python train.py --model="masked spectrogram model" --dataset="short made-up English sentences, spoken by a formant synthesiser in many voices" --train_examples=26041 --n_mels=64 --hop_length=160 --input="log_mel" --win_length=400 --method="simmim" --mask_ratio=0.5 --loss="l1" --arch="densenet" --norm="batchnorm" --hidden_act="silu" --depths=[10, 10, 10] --kernel_size=3 --stem="single" --growth_rate=40 --init="orthogonal" --optimizer="soap" --beta2=0.99 --learning_rate=0.0033 --beta1=0.95 --shampoo_beta=0.99 --eps=1e-08 --precondition_frequency=32 --max_precond_dim=1024 --merge_dims=true --one_sided=false --adamw_lr_other_params=0.0011 --max_grad_norm=1.0 --magnitude_pruning=0.5 --max_steps=7900 --batch_size=64 --epochs=19.4 --lr_schedule="linear" --final_lr_fraction=0 --warmup_steps=1580 --weight_decay=0.07 --adamw_weight_decay_other_params=0.01
Rows from block 4, named by matrix and row number. Rows with one number belong to one channel. Each number is 500 + 50 x the weight over the matrix's rms, rounded and kept within 0 to 999. All counts start at 0. Numbers have three digits each.
# conv1: bottleneck pointwise conv (model.blocks.4.conv1.weight, 160x224x1x1), inputs 190-223
# conv2: growth 3x3 conv (model.blocks.4.conv2.weight, 40x160x3x3, transposed), outputs 20-23, a 3x3 kernel for each
conv1.45:553745500599500742403422597430652425500457707500572469548530500500500500500500500349664500572589500500
conv1.46:500500625614580500500500500477607522500500500500462455500480576500500340500603449454500472500514440374
conv1.47:449496303500452500500458619500569357455433469462500487550602500500563500500500500570500555500500500500
conv1.48:500500500500500622500487500675500477558583500496500500459361382395500500490457703536512462559410500531
conv1.49:500500494554500485581368644520500500500500328380500461543500465500500500464486624491573436479500500500
conv1.50:500458574704500500500500500496394500442500586505523604500500500500563456638500544556513523387373500500
conv1.51:500500500500653500509500500500500436465557581525500625500434500435619449500500500456500616380500500500
conv1.52:500500500500553500500500500500500435500556500500576427436500500649500500500500500552505500500500516500
conv1.53:574373472500519500500500500500500490479436500500500335590500548439464595500432500500555500551500512500
conv1.54:627485397426500516500424510569500500500500529500500438500621543500500422444449379431611587543500419407
conv1.55:612538462500500591500451500500500584500500406500363500500595500500537397557594496500680500500574500490
conv1.56:486500500388421523383500469500500395419550500560500619500556280500500382299500500434500631487564468500
conv1.57:396446500500500409421544401621475500403500558500449492500500442589565500594500540605435436500455500505
conv1.58:488564500500500639649500485500500535425552414500500442543500566500500583500583455500500500542500542489
conv1.59:500678478500363395500574569500541506500500500368436463500518624500500500406500500458500540552524540469
conv1.60:500413533500588500500500613676598558436535429542470500540568378500568500410500500545586500500607500500
conv1.61:571500500646620593571355500583569463500416606539433527500500614448392500500516479500467500526527532600
conv1.62:523536578500500500500500400500500419500500387613500464450500551500392500565571500500500500500500501500
conv1.63:500509412541393388500500452500381500389401479322500500500500500555500477500581500500500500500500490500
conv1.64:500500500617466398500500528500616458500500566500500397551500531529450378500500500500597546500500378500
conv1.65:556500660384533562562442418416624500500500406500460472500500553607529500500500470500500391497383438500
conv1.66:500615443570432373579435500449424675500500500500424430603500500500500500500500549466500500553577500640
conv1.67:500500500500522394468456500394478500500500533500549500500595500460500500500452429388500500461450499612
conv1.68:500469566575367500588500621279531463500500500603600518500500558504500431500549500641420500500460500375
conv1.69:500500550500500500456500500588500500455500542419571529476439544500500525531588500500500377500363500500
conv1.70:466500422500500478456444500500500331570463500492475485576500605500511548500500454456618500400500480500
conv1.71:500476500500421500582388551388625500500500414500500500500500500449500500415596500500500594500577500500
conv1.72:500511609500380500546500500578597512465375481500441500603500356500567500500500500427500482623500591516
conv1.73:429464418500500416500386395595551500500495482391500500511500500463525429583500429603500548572500515640
conv1.74:419500500500500560500413507594500500500485630500500554500502592496453500400530681590357525500500500500
conv1.75:500500500427500460500500522466484500500527500569440500500643500500477392500595500500500500458500513440
conv2.45:554494500540475557367500483500337393500500552588597500528455500458464553500500500500561500500500396634500607
conv2.46:500500500500442500500500468388560500500500500500545462500415500500500500574417573500567575500406436500497500
conv2.47:540554522420419415547547500500421500500500500437500500560500504597500500444500508500446457473560505428500608
conv2.48:500410500466618500500500500444549554434406500524547500500537442576500500500758455684500621500475522481500415
conv2.49:500500448500519640500448500488500500392500506434500429500502500407500410489500500500500561511500500386500490
conv2.50:443442562500500500500453500500500524626500500580400500500408500500500500521500500500642408406633556431571500
conv2.51:502588500374459500500467500510487500500438500471460528500500615584488500500502500500500432500591543500500501
conv2.52:500457500409500559500599500500559462541500500500500532523500500428500500494574500500391500449500539454598500
conv2.53:500443500500522587421390456500500529500500405500500467500571417500500500569490631500445500423500500472400415
conv2.54:500381517500500500500599487493500500500441500543432500507500503500350500437592500500500427500500500457462500
conv2.55:590442500500500500443513531500500500500500511474500500500527500500473500459500451500542562414450500500540500
conv2.56:500606500553353500500500500599500500535468500500477485420402500500499479444573500413611500500517500475500500
conv2.57:443416320514500595506542500372500500500583500434500552498500500509657500549457500433500500561500597380449500
conv2.58:500500514500500500500414500500586500500557500500500500500500500500500500500450500595530574575500500442425500
conv2.59:500439500500500500500588500500510500528558446500436461433506500500403432535500495500500451500504516500454624
conv2.60:533500396438568564589500446500500605500500500628481500500500500500500515500628446500500500469559500511500467
conv2.61:500599500500500500509570500500500526500473458537500500500500500338500500500500513486500426500568585493605628
conv2.62:500500574376415500500564500460585500500500534500438545413500500500500553500379500500579500467500420500515500
conv2.63:437429500563596500500417438489627426500500500500500500500500447460500512500456467446500500500500500500474518
conv2.64:500500451500500500500373463500500556500561457500503500498500530474479500500500423500492500542398500352374410
conv2.65:500500565500408410500481562567637504500500500529500441500461518500509565537500555500500556473400535473500453
conv2.66:500500500503434500500555555500511540500500500500500466500453500500500576385380500486640500500500546500569464
conv2.67:500523520500500500416500500503398464500456500419500500500479500500539547500500500513465469435500547500448607
conv2.68:500527500500446500500673500521441500576500491419451500500500500500500550477339616500418500501469500500500500
conv2.69:489603500503500500511471463500507500541500500500430500500500500422444572559604500426614487500516500500328556
conv2.70:500500500427530439515500500469500375500500500500500522500500500500500500543500500500582549500503500513500467
conv2.71:500586500500500428500500579581433550500500530500580500500500500500500500470414601441500500500500500537415560
conv2.72:503503500486500500500550466348513499459538574552430451500579397490500554500416500464444538500500396565500546
conv2.73:388525503657500500500500527517401500500656469500519500480526492500557473500550606501500500621500500545562500
conv2.74:536559460500500500372366446500500500500511500500500417500663500547416500524661568432473500555500500542500500
conv2.75:500478431500500500500503410401500560501500490500593408500558453533389572481481498633500500500517500462430500